From a checkpoint of a small autoregressive pixel model.
Model: 6.57M parameters, arch transformer_decoder, width 256, layers 8, norm layernorm, activation reglu.
Data: trained on flat shapes of many kinds, plain or patterned, on busy backdrops, 48750 training examples, 29.9 epochs.
Rows from block 2 of a small autoregressive pixel model, named by matrix and row number. Rows with one number belong to one neuron. Each number is 200 + 30 x the weight over its row's rms, rounded and kept within 0 to 999. All counts start at 0.
After each neuron's rows are labels from the 100 images, of 14976, where the neuron reaches its largest size: "strongest on" is what is common among them. Only what is clearly more common there than usual is listed. The data: flat shapes of many kinds, plain or patterned, on busy backdrops.
# gate: MLP gate (model.blocks.2.mlp.gate.weight, 672x256), inputs 0-127
# fc1: MLP up (model.blocks.2.mlp.fc1.weight, 672x256), inputs 0-127
# fc2: MLP down (model.blocks.2.mlp.fc2.weight, 256x672, transposed), outputs 0-127

gate.519,236,186,220,200,231,205,221,201,145,192,151,242,155,197,230,240,200,212,222,196,228,170,177,176,200,221,217,188,176,196,200,215,212,160,178,208,159,211,245,233,146,224,192,212,183,221,159,178,191,155,132,210,247,169,194,220,216,211,217,181,177,182,206,167,232,243,181,182,216,184,246,197,243,191,155,235,173,204,159,217,197,217,181,194,216,201,234,160,227,178,231,149,214,209,178,243,212,168,216,210,208,158,222,141,217,203,244,249,173,230,164,180,166,216,165,201,201,217,192,229,100,202,171,191,167,216,219,217
fc1.519,176,190,198,132,149,222,177,209,201,185,245,191,269,195,207,187,227,162,203,229,160,201,181,208,231,218,190,206,228,197,195,174,103,174,148,197,201,157,214,205,247,210,188,225,171,175,214,203,191,176,208,248,158,199,198,184,182,170,210,200,218,174,142,170,167,133,185,239,158,250,126,204,212,231,194,228,222,190,198,218,230,226,214,131,160,200,192,248,173,227,194,192,174,218,171,227,216,222,225,254,203,268,198,200,171,166,198,138,218,170,238,203,237,205,176,251,153,194,167,216,206,251,222,241,206,240,184,217
fc2.519,219,266,213,178,227,230,200,186,265,184,204,243,200,192,215,164,183,160,161,116,202,227,237,210,187,189,227,186,167,217,131,213,195,197,232,170,173,184,257,203,199,190,170,269,177,223,182,214,231,225,202,170,126,231,173,224,216,236,241,173,220,176,229,185,222,202,144,176,229,154,175,208,223,185,231,200,199,247,179,198,257,178,202,208,202,226,180,157,214,176,180,208,192,211,230,236,116,216,154,224,168,180,202,229,192,207,195,249,148,212,236,216,183,196,218,188,205,213,218,227,200,191,165,225,178,185,234,187
strongest on: yellow shape; frame; ring

gate.236,161,239,173,226,211,198,210,209,210,202,233,210,187,141,198,221,203,228,202,200,205,202,249,159,241,223,198,161,159,202,144,224,177,207,152,187,240,196,187,155,242,195,153,183,211,157,249,171,178,229,214,177,252,169,213,187,219,130,179,213,245,149,242,173,205,230,216,185,224,243,224,237,202,279,172,180,194,201,161,223,230,210,239,201,182,180,199,167,207,182,187,183,177,197,194,200,209,164,179,191,197,191,167,191,204,229,175,269,164,223,182,206,258,258,194,182,127,228,166,204,178,204,227,206,223,212,176,174
fc1.236,213,268,223,210,205,187,201,187,276,195,235,272,198,175,205,209,210,229,213,225,139,207,208,153,178,180,199,205,171,193,217,252,165,205,176,163,175,182,144,226,193,199,265,209,176,241,193,206,215,173,223,218,180,216,185,237,157,254,196,236,192,160,205,190,169,170,220,215,237,223,217,193,134,163,149,195,213,213,223,174,179,215,224,204,180,184,220,207,192,196,198,236,202,241,181,174,206,206,261,174,204,210,175,174,218,227,215,197,198,248,212,212,147,196,220,235,229,199,161,178,228,178,87,217,197,167,174,193
fc2.236,221,214,242,175,191,177,190,173,171,193,164,206,208,232,225,203,194,246,206,172,166,190,188,260,171,206,207,242,136,188,217,230,170,200,183,228,235,207,164,215,211,200,214,200,178,253,143,230,172,135,180,213,202,221,134,171,187,219,179,191,182,216,185,212,173,172,215,155,222,196,208,189,197,182,263,253,167,187,219,196,174,209,208,218,202,189,219,190,266,238,234,128,210,189,220,214,170,219,210,221,266,239,171,231,121,187,231,221,189,189,177,205,155,143,225,160,253,234,197,184,202,172,232,220,190,220,243,195
strongest on: orange shape; its colour: orange

gate.580,229,122,222,198,255,171,161,179,155,151,205,141,184,214,159,230,199,197,208,225,166,248,168,187,218,151,210,215,224,214,159,199,228,180,210,226,165,191,252,230,193,210,203,229,257,212,178,239,186,167,229,199,208,196,209,200,199,188,180,262,227,221,205,224,214,184,177,188,194,194,204,172,169,175,221,169,184,195,152,194,185,174,173,240,185,125,168,242,198,229,199,169,250,267,187,184,235,177,214,233,212,230,141,181,169,198,174,176,227,188,163,181,211,214,173,193,250,178,209,185,173,183,169,226,207,252,175,162
fc1.580,206,192,193,201,193,141,206,212,228,172,206,215,194,265,215,179,150,217,261,204,239,195,214,219,234,131,192,204,190,246,201,224,175,215,189,224,217,154,214,235,216,232,177,192,154,184,254,162,192,210,234,227,192,200,205,225,169,165,149,163,231,245,169,179,186,197,209,203,173,173,247,216,163,194,199,252,282,187,219,182,165,204,241,146,130,227,140,222,220,202,177,193,162,187,185,250,296,236,200,226,205,185,189,217,193,250,204,192,194,185,207,221,196,224,211,194,199,190,234,199,194,171,233,208,240,141,194,195
fc2.580,196,246,230,212,215,192,200,162,227,216,205,225,151,177,174,219,201,182,143,167,180,218,165,195,204,244,220,169,207,173,275,158,184,259,214,150,235,196,167,190,213,173,113,218,262,198,207,199,202,205,218,147,196,166,193,184,228,193,232,205,168,148,186,212,154,244,221,229,225,204,129,214,213,202,179,189,196,226,247,183,208,208,176,233,194,185,235,233,171,208,252,219,176,242,249,245,231,184,215,240,192,176,200,254,220,160,182,231,242,140,206,246,188,203,199,146,186,197,150,218,212,184,154,195,134,174,222,214
strongest on: yellow shape; its colour: orange

gate.180,223,230,214,196,189,228,187,243,197,202,208,248,182,126,212,189,161,142,196,182,142,222,272,212,174,180,259,210,213,160,236,181,197,236,180,161,240,217,156,255,215,149,215,184,201,205,206,205,207,151,238,211,203,264,214,208,217,184,145,187,121,200,249,205,188,212,201,160,207,180,151,183,166,115,193,222,160,160,181,174,228,179,183,217,210,246,195,219,173,164,193,181,199,204,204,179,149,147,186,208,218,182,180,214,210,244,196,212,220,207,153,203,201,176,191,268,241,216,149,140,174,207,179,168,243,184,189,216
fc1.180,247,218,221,205,183,225,215,168,234,190,193,201,223,178,212,207,176,225,196,177,210,206,197,188,219,173,208,221,238,155,183,191,179,212,210,190,189,201,220,215,211,225,209,202,256,211,204,238,209,137,251,182,196,217,171,228,242,224,129,161,259,129,214,206,201,156,178,180,164,224,185,158,231,187,170,136,167,211,163,183,140,236,183,225,152,180,176,159,172,233,183,219,228,193,191,218,199,202,214,257,253,208,199,163,196,238,206,239,201,145,197,162,205,195,154,199,172,200,219,235,227,183,244,180,176,260,199,198
fc2.180,159,263,174,212,200,203,151,241,193,248,205,206,137,195,210,179,217,244,191,168,202,174,272,211,217,199,214,158,205,215,226,195,222,197,160,182,174,199,260,168,185,209,236,181,148,144,198,171,223,201,183,145,222,140,181,197,119,263,213,235,195,233,200,244,137,235,235,171,239,183,134,211,208,206,215,223,167,206,221,184,211,222,241,197,181,208,173,211,178,227,205,239,181,203,211,200,202,184,205,194,195,255,197,208,169,188,227,230,202,171,220,240,194,165,120,225,198,183,210,166,114,156,213,210,203,247,215,220
strongest on: yellow shape

gate.355,248,191,158,198,216,226,153,231,214,193,192,142,214,200,207,236,225,197,223,229,201,167,163,133,163,209,197,128,242,238,194,206,150,287,242,198,236,209,172,188,222,194,236,265,224,205,201,150,189,248,219,207,173,148,203,220,224,220,249,211,222,211,142,186,210,195,203,163,175,157,155,141,223,200,157,234,211,195,232,246,185,197,196,163,229,230,191,237,158,192,152,194,257,191,222,168,178,181,204,225,217,241,212,172,173,178,224,120,139,145,189,209,167,229,210,209,197,199,211,170,163,248,194,142,208,270,208,197
fc1.355,214,238,232,170,243,197,231,252,152,206,191,200,214,207,203,204,185,217,190,220,223,191,220,203,190,211,175,167,192,195,201,170,199,258,148,211,214,229,165,156,179,221,191,207,267,185,224,192,241,193,217,198,196,155,248,151,201,239,226,274,189,209,196,195,265,199,178,221,135,229,186,187,258,178,193,238,208,191,215,201,202,195,226,188,218,169,243,205,221,173,249,181,139,200,211,242,194,152,172,209,213,207,248,218,272,227,180,247,191,137,232,215,208,200,193,198,179,210,197,153,225,224,230,209,156,187,220,226
fc2.355,156,163,213,211,180,180,242,215,208,188,249,218,168,236,180,219,211,218,213,186,232,183,201,195,142,249,243,209,172,181,245,270,221,204,253,216,210,189,211,211,243,222,201,159,171,175,187,256,220,222,136,234,212,207,205,189,242,223,125,173,182,198,221,210,209,169,236,220,259,159,198,185,165,149,241,199,170,203,172,170,210,226,216,210,187,162,226,147,245,269,187,191,211,200,212,134,217,197,193,91,218,187,181,195,230,178,254,165,186,185,226,196,167,180,222,166,234,174,177,256,171,217,131,250,210,239,218,170
strongest on: orange shape; its colour: orange

gate.298,178,194,215,247,233,194,210,200,164,162,225,229,224,241,195,195,193,177,255,212,226,142,227,178,196,159,216,150,195,230,245,209,184,148,246,171,135,186,230,206,209,161,204,255,252,181,192,189,137,218,193,207,233,233,220,227,188,175,262,148,194,208,197,196,202,202,247,212,202,190,230,239,191,168,202,163,153,249,211,196,218,189,212,185,220,193,202,199,224,208,224,199,147,198,248,208,190,200,232,184,240,178,244,242,201,204,130,180,226,183,128,211,185,174,177,254,208,228,209,138,207,172,256,180,203,160,173,193
fc1.298,200,216,196,228,227,186,211,136,275,182,210,214,220,208,171,171,170,193,237,219,224,193,143,204,215,140,222,164,243,191,176,205,214,219,185,196,203,187,254,210,222,195,179,201,161,192,226,194,212,231,225,222,231,189,181,237,189,176,171,239,197,184,181,147,215,227,156,211,255,203,173,161,222,197,162,218,186,209,225,218,235,170,229,184,222,252,172,195,190,222,151,246,272,243,185,230,165,187,114,240,194,211,250,183,227,184,226,141,291,168,141,199,160,217,226,208,168,156,243,196,189,208,165,193,170,239,235,233
fc2.298,225,212,200,197,205,209,266,258,162,251,208,206,206,231,175,223,186,247,244,235,272,161,222,156,198,206,152,240,230,120,203,217,178,168,192,236,240,208,147,219,213,183,221,189,174,255,195,242,186,197,195,186,176,210,218,229,233,181,165,144,151,232,188,243,160,177,209,206,236,271,205,157,261,211,187,266,195,250,225,189,197,195,204,152,210,199,216,249,185,210,178,142,182,196,118,187,206,208,182,200,191,216,230,203,209,190,181,182,198,164,194,151,245,218,197,215,195,189,197,135,247,168,264,267,185,230,170,196
strongest on: pink shape; its colour: pink

gate.624,209,215,198,208,222,176,161,205,194,170,175,189,184,200,155,210,276,220,207,194,216,128,199,188,179,228,158,229,200,218,228,201,207,183,236,177,288,202,259,162,192,167,191,248,215,188,236,188,191,176,165,175,239,198,183,209,217,224,200,182,173,226,195,181,225,222,180,171,208,175,206,222,185,157,192,175,242,156,150,222,148,204,228,287,179,191,243,228,187,194,168,226,164,176,159,196,248,249,210,206,233,152,237,204,241,174,205,181,180,233,176,175,176,165,246,148,203,226,190,170,225,197,198,185,137,217,216,198
fc1.624,166,250,225,147,204,214,220,201,214,248,218,254,207,145,214,221,200,175,230,241,193,169,180,202,154,209,234,187,205,222,212,235,155,179,137,240,218,198,214,251,186,238,158,181,148,205,199,259,211,239,210,202,178,247,189,224,176,211,190,203,229,194,183,184,215,183,220,164,212,211,266,144,157,182,132,202,226,232,225,207,225,206,180,192,166,212,201,187,195,270,236,177,199,140,191,186,181,221,192,187,173,193,162,236,230,196,170,279,259,202,188,223,212,221,176,198,161,265,196,172,179,237,247,134,203,217,211,137
fc2.624,209,170,205,209,154,237,216,191,180,185,166,208,163,222,165,176,292,180,212,203,240,203,223,235,204,210,175,162,196,174,160,192,198,255,191,125,171,200,225,228,206,230,202,262,179,223,205,171,187,174,176,177,219,217,249,247,206,247,269,180,229,154,186,199,201,199,116,167,207,229,159,197,253,193,146,167,230,199,201,186,174,219,215,234,261,242,235,221,136,180,167,195,198,236,201,231,175,171,224,162,246,211,196,185,226,279,190,165,221,171,182,192,193,186,224,190,209,184,211,158,250,173,118,188,210,225,227,183
strongest on: blue shape

gate.345,122,205,209,137,195,224,125,192,228,165,204,147,198,266,229,194,205,193,248,205,193,214,206,210,187,179,170,167,225,167,182,246,176,203,246,187,206,207,197,227,242,182,197,220,175,185,232,190,195,210,148,106,175,243,238,205,203,161,185,233,175,247,245,225,157,238,158,179,158,234,208,213,235,198,187,155,187,223,183,199,234,164,195,220,216,136,208,199,256,186,202,198,202,243,199,168,233,157,186,192,191,192,178,187,177,209,262,222,207,223,164,220,251,204,215,166,208,226,211,220,181,163,204,214,166,176,206,190
fc1.345,190,201,197,197,190,184,237,168,217,235,190,228,226,247,192,186,199,176,223,153,195,189,245,234,204,173,208,205,172,202,193,200,196,233,228,170,180,227,223,232,160,169,161,232,163,212,126,182,179,224,194,251,170,206,211,229,242,211,172,196,178,183,220,127,209,189,222,217,197,182,250,119,168,181,177,225,171,215,200,167,201,227,218,228,165,167,246,231,205,171,223,149,227,288,207,186,188,157,191,221,194,208,283,165,204,218,186,160,243,201,264,221,216,220,176,207,265,224,164,217,153,205,185,146,207,249,162,182
fc2.345,211,241,233,184,209,166,238,198,239,210,160,189,184,215,217,212,191,141,183,184,219,156,154,192,188,209,297,228,199,186,158,195,245,148,184,200,265,172,199,185,163,212,192,192,170,228,179,181,193,177,177,206,238,234,206,217,222,174,225,197,202,200,198,173,222,220,189,162,213,225,219,246,156,237,231,164,234,172,182,200,184,177,178,208,224,197,225,200,251,190,151,228,225,157,185,215,230,246,200,203,161,220,133,203,226,185,147,269,185,252,213,204,161,195,221,182,216,201,231,156,170,156,213,176,224,167,114,204
strongest on: yellow shape; its colour: yellow

gate.5,162,206,186,198,234,186,171,188,239,224,216,206,209,183,178,224,172,194,196,218,188,199,189,248,234,176,216,212,209,270,215,221,177,222,225,192,188,207,240,229,241,198,196,197,211,189,217,196,229,170,152,215,216,191,193,148,222,124,144,216,211,221,219,147,202,197,200,110,159,185,194,216,205,160,178,192,190,208,175,249,219,174,225,140,207,183,144,183,238,247,180,174,158,207,219,199,189,214,175,229,190,112,288,157,214,193,207,239,197,261,210,227,191,208,238,218,158,202,213,158,201,202,200,185,240,205,195,183
fc1.5,184,192,167,221,226,216,185,167,210,259,163,197,178,132,189,165,220,230,165,221,214,216,138,231,202,165,214,212,214,198,224,202,227,169,161,228,174,204,201,201,192,160,141,113,213,189,114,186,186,216,161,186,184,186,193,185,195,233,186,152,200,217,202,155,212,215,204,195,188,199,250,200,196,193,147,259,249,214,193,213,236,233,180,202,240,200,237,234,225,243,175,211,219,179,189,265,123,269,215,228,196,203,131,181,165,155,159,144,217,210,225,182,233,170,199,191,166,197,190,211,226,237,237,178,194,201,187,167
fc2.5,193,165,185,204,166,179,231,181,200,284,183,144,239,186,199,224,184,240,228,188,186,226,257,195,183,162,176,224,199,185,189,161,183,221,216,249,166,224,214,226,155,214,221,194,214,164,166,163,234,185,180,248,192,232,263,170,229,171,261,128,223,261,220,172,210,225,205,201,210,242,174,249,206,196,247,147,203,190,190,213,194,235,186,239,198,232,214,244,231,179,231,199,175,186,186,215,259,158,212,154,220,232,204,243,145,230,144,210,169,189,152,218,238,205,201,220,216,162,191,212,215,207,233,192,211,257,238,213
strongest on: red shape; pink shape; ring; frame

gate.531,250,223,189,192,243,216,194,183,230,232,258,181,238,211,173,197,228,187,196,197,219,202,170,150,187,248,189,209,207,211,238,229,164,175,201,213,200,171,236,193,229,225,221,235,260,179,245,166,211,208,215,197,182,173,210,192,202,238,190,191,227,140,233,195,154,191,227,164,186,212,214,202,207,222,260,252,217,167,181,195,173,218,252,248,185,216,219,163,177,166,132,164,232,164,197,187,216,185,213,192,141,184,183,227,210,195,224,189,144,211,226,165,179,198,133,192,223,182,184,202,152,187,157,158,167,255,197,172
fc1.531,226,176,143,212,251,241,218,195,219,227,175,173,196,178,199,196,220,175,186,196,269,154,200,130,200,215,216,235,256,204,217,161,170,204,230,227,164,217,206,203,209,157,201,165,179,208,205,236,183,196,184,211,181,160,241,237,183,178,204,230,206,192,169,218,164,195,205,166,184,161,198,204,183,208,241,200,229,210,122,211,256,139,217,226,180,192,220,202,175,210,202,211,164,205,202,210,226,167,194,190,140,183,167,215,228,197,178,210,181,155,203,171,171,205,179,216,224,203,184,198,189,223,184,210,145,188,176,169
fc2.531,166,190,199,161,164,189,169,183,193,187,211,165,254,238,194,152,140,262,193,216,163,214,195,248,244,210,202,175,149,213,158,230,213,177,220,197,139,180,178,190,151,154,184,194,199,222,223,236,208,206,240,204,219,188,217,159,212,203,220,199,215,217,258,188,237,210,212,253,229,168,204,231,179,216,186,229,228,181,209,185,168,216,173,237,254,203,185,184,208,201,188,168,209,179,224,180,170,213,157,211,141,213,218,226,185,189,224,196,200,224,200,229,192,225,167,136,181,195,193,250,189,189,182,177,204,164,191,188
strongest on: green shape; teal shape; pink shape; its colour: pink

gate.220,113,218,175,215,212,212,243,224,197,193,207,181,215,204,183,230,189,213,204,195,214,198,178,241,227,165,177,190,175,179,209,185,216,165,196,169,224,181,196,224,214,174,207,214,143,195,144,240,207,145,193,97,230,210,207,227,191,272,199,215,220,255,227,160,184,194,194,183,164,217,226,238,197,182,187,234,227,180,200,246,260,175,226,161,167,155,217,180,190,206,150,228,274,176,141,191,230,201,166,199,201,170,173,167,232,186,176,206,150,227,225,170,153,220,190,258,225,215,190,172,203,201,174,159,263,192,168,233
fc1.220,200,189,167,198,163,207,232,207,173,234,218,199,225,216,211,179,177,148,176,248,149,191,190,157,174,206,208,199,182,214,194,147,154,253,237,272,213,179,218,253,226,262,211,87,220,187,237,219,284,196,176,252,195,202,179,162,227,208,191,205,202,169,252,220,232,158,233,182,239,209,186,198,240,183,183,199,211,175,181,176,232,203,171,204,187,209,241,162,222,253,235,197,192,162,218,184,259,203,198,221,215,159,175,149,196,191,200,222,245,227,251,218,212,186,224,227,181,257,205,191,156,244,195,149,281,192,239,183
fc2.220,160,192,226,168,217,203,193,225,151,196,215,209,224,215,205,198,225,166,225,174,230,191,236,218,168,209,164,188,226,194,235,240,186,203,197,210,230,221,173,176,163,171,201,199,241,235,182,197,161,173,191,239,240,213,242,226,175,175,225,165,245,211,222,179,189,232,179,209,117,166,243,209,230,177,193,189,268,256,241,206,212,220,224,209,198,204,192,232,211,160,169,184,190,138,192,216,194,169,227,178,187,214,219,179,190,193,195,219,198,232,156,166,155,179,163,250,216,173,164,258,201,245,219,215,201,202,122,242
strongest on: blue shape

gate.530,215,201,172,168,197,224,183,226,212,214,235,242,200,213,133,152,229,177,196,208,175,227,173,195,222,208,201,192,208,212,204,192,186,205,135,225,192,160,199,209,224,192,168,162,217,153,230,195,137,179,219,203,221,210,178,211,172,197,115,186,123,259,179,222,157,204,179,198,174,188,185,219,126,193,197,241,227,226,214,240,226,152,206,234,166,183,160,239,157,168,207,226,201,157,280,186,174,236,217,207,213,227,186,234,189,164,172,166,180,173,238,196,200,271,150,161,181,201,193,194,219,246,190,223,177,148,210,245
fc1.530,206,196,233,240,230,200,214,218,191,142,173,186,204,189,207,265,191,194,170,207,196,137,257,212,203,194,143,193,233,234,246,172,219,158,214,204,192,215,222,173,172,234,200,164,153,194,200,216,199,192,147,187,253,214,210,209,201,185,195,207,202,195,238,145,252,224,208,162,203,201,206,191,244,219,230,167,217,190,172,254,219,215,205,255,222,194,259,179,196,148,203,191,191,227,194,144,209,215,188,171,136,178,213,167,189,189,230,191,219,212,188,169,179,185,199,212,195,232,245,208,224,170,244,136,220,192,214,175
fc2.530,192,240,180,198,164,205,189,212,178,202,262,251,232,156,206,190,195,184,246,170,218,220,227,205,219,184,222,198,221,151,206,238,166,169,175,243,179,198,124,181,280,153,240,207,195,211,155,195,195,178,215,158,225,164,139,267,187,230,213,204,155,191,202,191,189,197,135,186,245,215,277,197,174,223,181,208,198,215,201,176,205,239,169,206,212,172,181,218,233,191,165,180,244,154,195,179,178,174,180,220,184,241,200,247,219,157,215,199,231,256,252,179,171,273,199,153,155,178,242,158,187,225,193,191,150,189,220,204
strongest on: yellow shape

gate.90,164,247,140,164,196,309,234,211,216,203,198,237,206,221,254,153,174,183,211,232,167,184,171,216,186,258,140,192,221,178,186,193,214,214,211,202,230,174,241,244,244,211,195,191,161,216,182,163,195,195,197,204,186,205,228,156,218,179,214,201,182,219,215,245,128,136,201,155,184,186,237,247,194,217,197,211,205,222,225,270,199,184,182,227,214,191,196,171,229,183,201,230,202,232,195,201,172,207,179,209,184,213,213,165,86,209,174,222,190,205,214,195,164,194,179,212,182,180,197,154,219,185,212,203,248,168,198,219
fc1.90,201,205,215,243,229,165,189,154,174,187,179,237,160,134,186,252,252,246,246,129,247,238,227,221,199,166,194,197,183,177,244,164,261,200,176,275,190,267,158,157,146,225,205,254,182,195,196,186,204,159,188,177,246,184,180,219,223,219,233,195,243,180,180,195,198,191,231,162,201,214,213,143,207,218,219,162,216,203,211,191,173,188,228,215,176,189,235,214,184,199,140,213,192,219,183,279,113,252,211,212,218,166,160,234,221,208,176,206,201,232,211,233,173,185,204,190,232,134,236,172,208,157,215,209,170,165,201,197
fc2.90,214,180,164,164,243,203,123,156,204,194,222,217,201,185,207,151,160,190,195,209,222,192,197,210,223,199,196,182,237,195,211,191,171,197,236,158,195,136,229,194,235,205,188,221,247,290,210,264,192,178,179,225,167,188,210,231,187,192,181,211,175,182,223,195,187,220,163,245,191,180,253,249,192,207,227,194,202,174,125,234,154,195,168,269,211,191,221,219,170,194,159,179,250,187,208,209,147,257,177,217,142,197,235,168,207,196,273,156,172,218,208,214,272,201,227,223,258,200,235,201,213,145,236,193,171,182,179,203
strongest on: blue shape; ring; frame

gate.411,235,175,199,181,252,143,203,235,189,220,206,210,202,231,213,207,233,230,184,149,203,190,239,200,182,198,162,202,207,215,198,215,203,222,127,212,236,214,271,176,188,183,270,191,142,205,198,144,146,179,241,199,213,231,139,221,183,153,212,248,205,212,167,215,176,192,169,174,202,147,209,245,212,198,164,206,214,208,232,180,224,209,214,197,218,251,239,219,141,225,213,181,213,177,214,227,181,205,194,249,218,198,168,176,139,163,157,218,175,206,216,185,196,219,211,241,135,158,190,161,224,187,234,183,190,181,194,170
fc1.411,237,194,199,199,243,235,200,193,199,188,188,201,181,253,204,162,141,205,248,275,214,123,188,175,125,211,199,178,178,173,226,148,223,254,154,202,194,263,201,186,216,190,199,129,181,225,206,136,232,214,230,206,202,187,210,211,241,177,203,204,180,147,205,201,191,207,225,237,178,215,144,205,165,230,313,256,188,192,225,227,203,173,206,229,181,151,192,219,161,158,209,174,179,231,202,202,179,192,238,178,194,172,193,193,255,249,161,161,167,249,234,207,173,207,223,149,208,272,227,178,215,172,189,229,162,252,182,204
fc2.411,226,263,202,150,238,158,243,189,185,227,263,194,177,208,268,221,244,175,167,169,206,247,141,191,157,188,219,163,213,158,182,234,201,218,240,223,192,247,244,242,180,170,180,206,183,209,178,218,178,157,156,219,210,222,204,203,150,182,264,209,210,185,211,245,205,219,153,229,185,170,185,211,198,213,107,198,193,197,204,215,181,173,252,199,196,229,214,173,225,223,209,178,172,169,252,215,188,205,161,196,237,243,172,198,195,172,200,232,234,163,175,195,235,212,238,212,216,222,198,231,173,144,189,164,158,189,217,141
strongest on: pink shape

gate.536,158,182,203,274,174,206,168,149,216,194,228,196,164,263,223,179,224,189,178,201,274,158,177,169,201,213,226,179,176,205,125,227,192,235,172,173,139,220,182,206,179,206,186,213,186,244,167,223,209,193,219,258,203,170,252,218,154,171,172,241,164,203,192,248,163,191,175,191,173,202,249,180,185,141,188,220,167,182,205,218,206,149,247,181,236,191,199,200,235,204,204,183,212,237,206,194,253,240,201,195,201,176,159,225,177,231,205,146,154,151,237,218,262,140,217,224,211,208,195,158,180,199,180,192,204,205,243,199
fc1.536,197,186,256,213,323,198,195,220,237,182,199,239,184,233,201,151,225,171,230,157,184,210,147,204,183,222,176,163,211,225,159,226,211,233,213,207,239,178,224,194,148,169,181,196,143,191,239,186,230,212,212,197,217,194,202,197,165,142,167,137,165,213,203,242,140,244,195,214,155,229,206,235,197,203,209,153,241,207,211,202,132,180,218,203,254,197,177,236,144,204,192,196,183,129,170,160,197,205,198,250,214,210,178,181,197,184,253,164,205,224,182,190,222,184,187,214,244,180,205,243,194,192,197,189,224,158,144,193
fc2.536,264,206,205,188,192,204,203,194,181,218,179,177,229,223,170,179,149,180,151,217,199,229,191,206,155,171,211,187,172,188,197,164,173,205,213,185,165,183,183,161,193,188,196,172,258,189,185,243,207,204,191,157,220,200,203,168,214,216,246,235,251,208,215,210,202,206,165,183,239,237,198,177,217,236,179,265,187,201,218,188,208,176,199,241,210,198,197,215,213,237,162,164,154,236,230,235,189,208,157,182,227,194,206,147,210,257,143,186,204,129,220,199,186,174,262,182,179,173,185,141,208,202,168,221,213,203,230,167
strongest on: yellow shape

gate.265,177,141,230,196,187,162,169,147,257,297,214,191,238,237,235,207,188,216,177,242,166,205,146,186,160,235,179,191,214,227,194,175,223,221,210,208,222,189,171,205,188,171,165,203,161,221,211,207,138,234,206,191,246,191,204,179,102,178,159,152,217,158,200,201,208,176,168,161,143,228,202,205,194,159,175,153,190,170,145,149,212,194,200,195,225,188,135,203,194,245,190,197,201,228,206,197,171,248,179,278,216,208,224,230,179,204,225,199,183,201,203,233,184,97,220,206,193,186,175,191,205,200,282,171,161,216,246,183
fc1.265,225,211,287,192,221,160,193,193,210,222,226,175,183,226,232,204,198,206,186,223,185,190,206,231,146,253,191,214,179,184,200,187,212,221,203,166,209,189,175,221,179,230,226,189,185,234,167,166,200,222,218,195,232,222,192,169,177,204,190,181,191,163,203,161,196,209,211,170,137,175,204,222,215,206,213,156,166,177,200,218,144,281,179,184,213,209,199,159,183,190,202,218,194,127,244,208,204,127,252,194,238,196,147,206,171,187,195,227,176,196,192,195,270,94,229,142,226,194,206,174,221,177,240,226,181,252,264,188
fc2.265,241,233,190,145,263,201,117,180,244,218,175,205,175,218,150,194,227,191,210,222,181,184,232,227,115,183,212,207,174,223,202,222,196,223,163,268,217,195,143,176,241,171,147,156,218,174,238,200,204,215,137,170,230,204,187,181,193,174,184,174,215,245,214,146,248,188,216,239,158,199,179,157,256,168,255,189,243,185,220,191,248,147,202,243,190,174,173,192,220,188,221,158,253,233,194,226,148,174,220,171,200,269,176,186,186,212,258,211,259,184,202,163,160,220,186,223,158,197,237,235,160,124,206,236,183,212,194,192
strongest on: green shape; its colour: green

gate.26,200,207,190,222,244,235,164,176,221,209,230,208,232,185,222,190,214,213,99,178,163,209,225,163,136,200,151,148,280,200,176,216,254,258,173,194,157,156,236,190,189,190,201,220,219,169,211,187,222,217,212,170,217,244,229,253,210,199,205,208,223,200,143,229,191,210,207,177,271,219,189,223,143,207,236,181,197,194,206,194,213,179,185,173,222,232,208,191,231,210,177,190,245,240,168,199,177,165,180,208,245,144,191,196,169,127,173,249,232,209,193,134,225,188,183,209,186,228,212,170,174,251,255,168,204,181,246,200
fc1.26,220,145,198,203,216,211,175,167,152,211,151,268,232,271,248,212,168,212,149,249,226,183,193,162,210,211,252,254,207,178,205,150,227,198,242,232,180,225,229,193,197,159,203,189,285,199,156,188,205,200,190,204,243,229,184,204,221,238,223,175,199,242,221,208,230,219,218,195,195,241,195,140,185,219,268,183,178,182,209,275,178,191,190,162,169,209,204,189,219,234,189,187,177,191,207,233,226,191,200,236,199,223,199,189,188,197,189,172,221,175,245,211,189,167,199,245,231,208,215,220,177,176,191,202,212,227,206,236
fc2.26,225,191,217,228,187,213,167,176,252,222,173,189,218,160,157,208,180,235,242,234,201,162,194,244,161,185,173,168,180,248,190,224,195,237,195,175,192,162,222,174,161,242,180,195,182,197,183,134,220,231,201,193,188,243,204,210,244,170,138,240,195,180,197,171,214,190,250,226,253,179,228,271,134,169,223,236,232,207,232,197,172,239,169,189,217,190,174,210,213,155,245,178,184,184,193,190,188,186,149,205,188,167,178,183,171,210,179,231,208,252,166,184,218,266,191,145,168,257,227,187,127,240,226,209,186,203,162,153
strongest on: orange shape; its colour: orange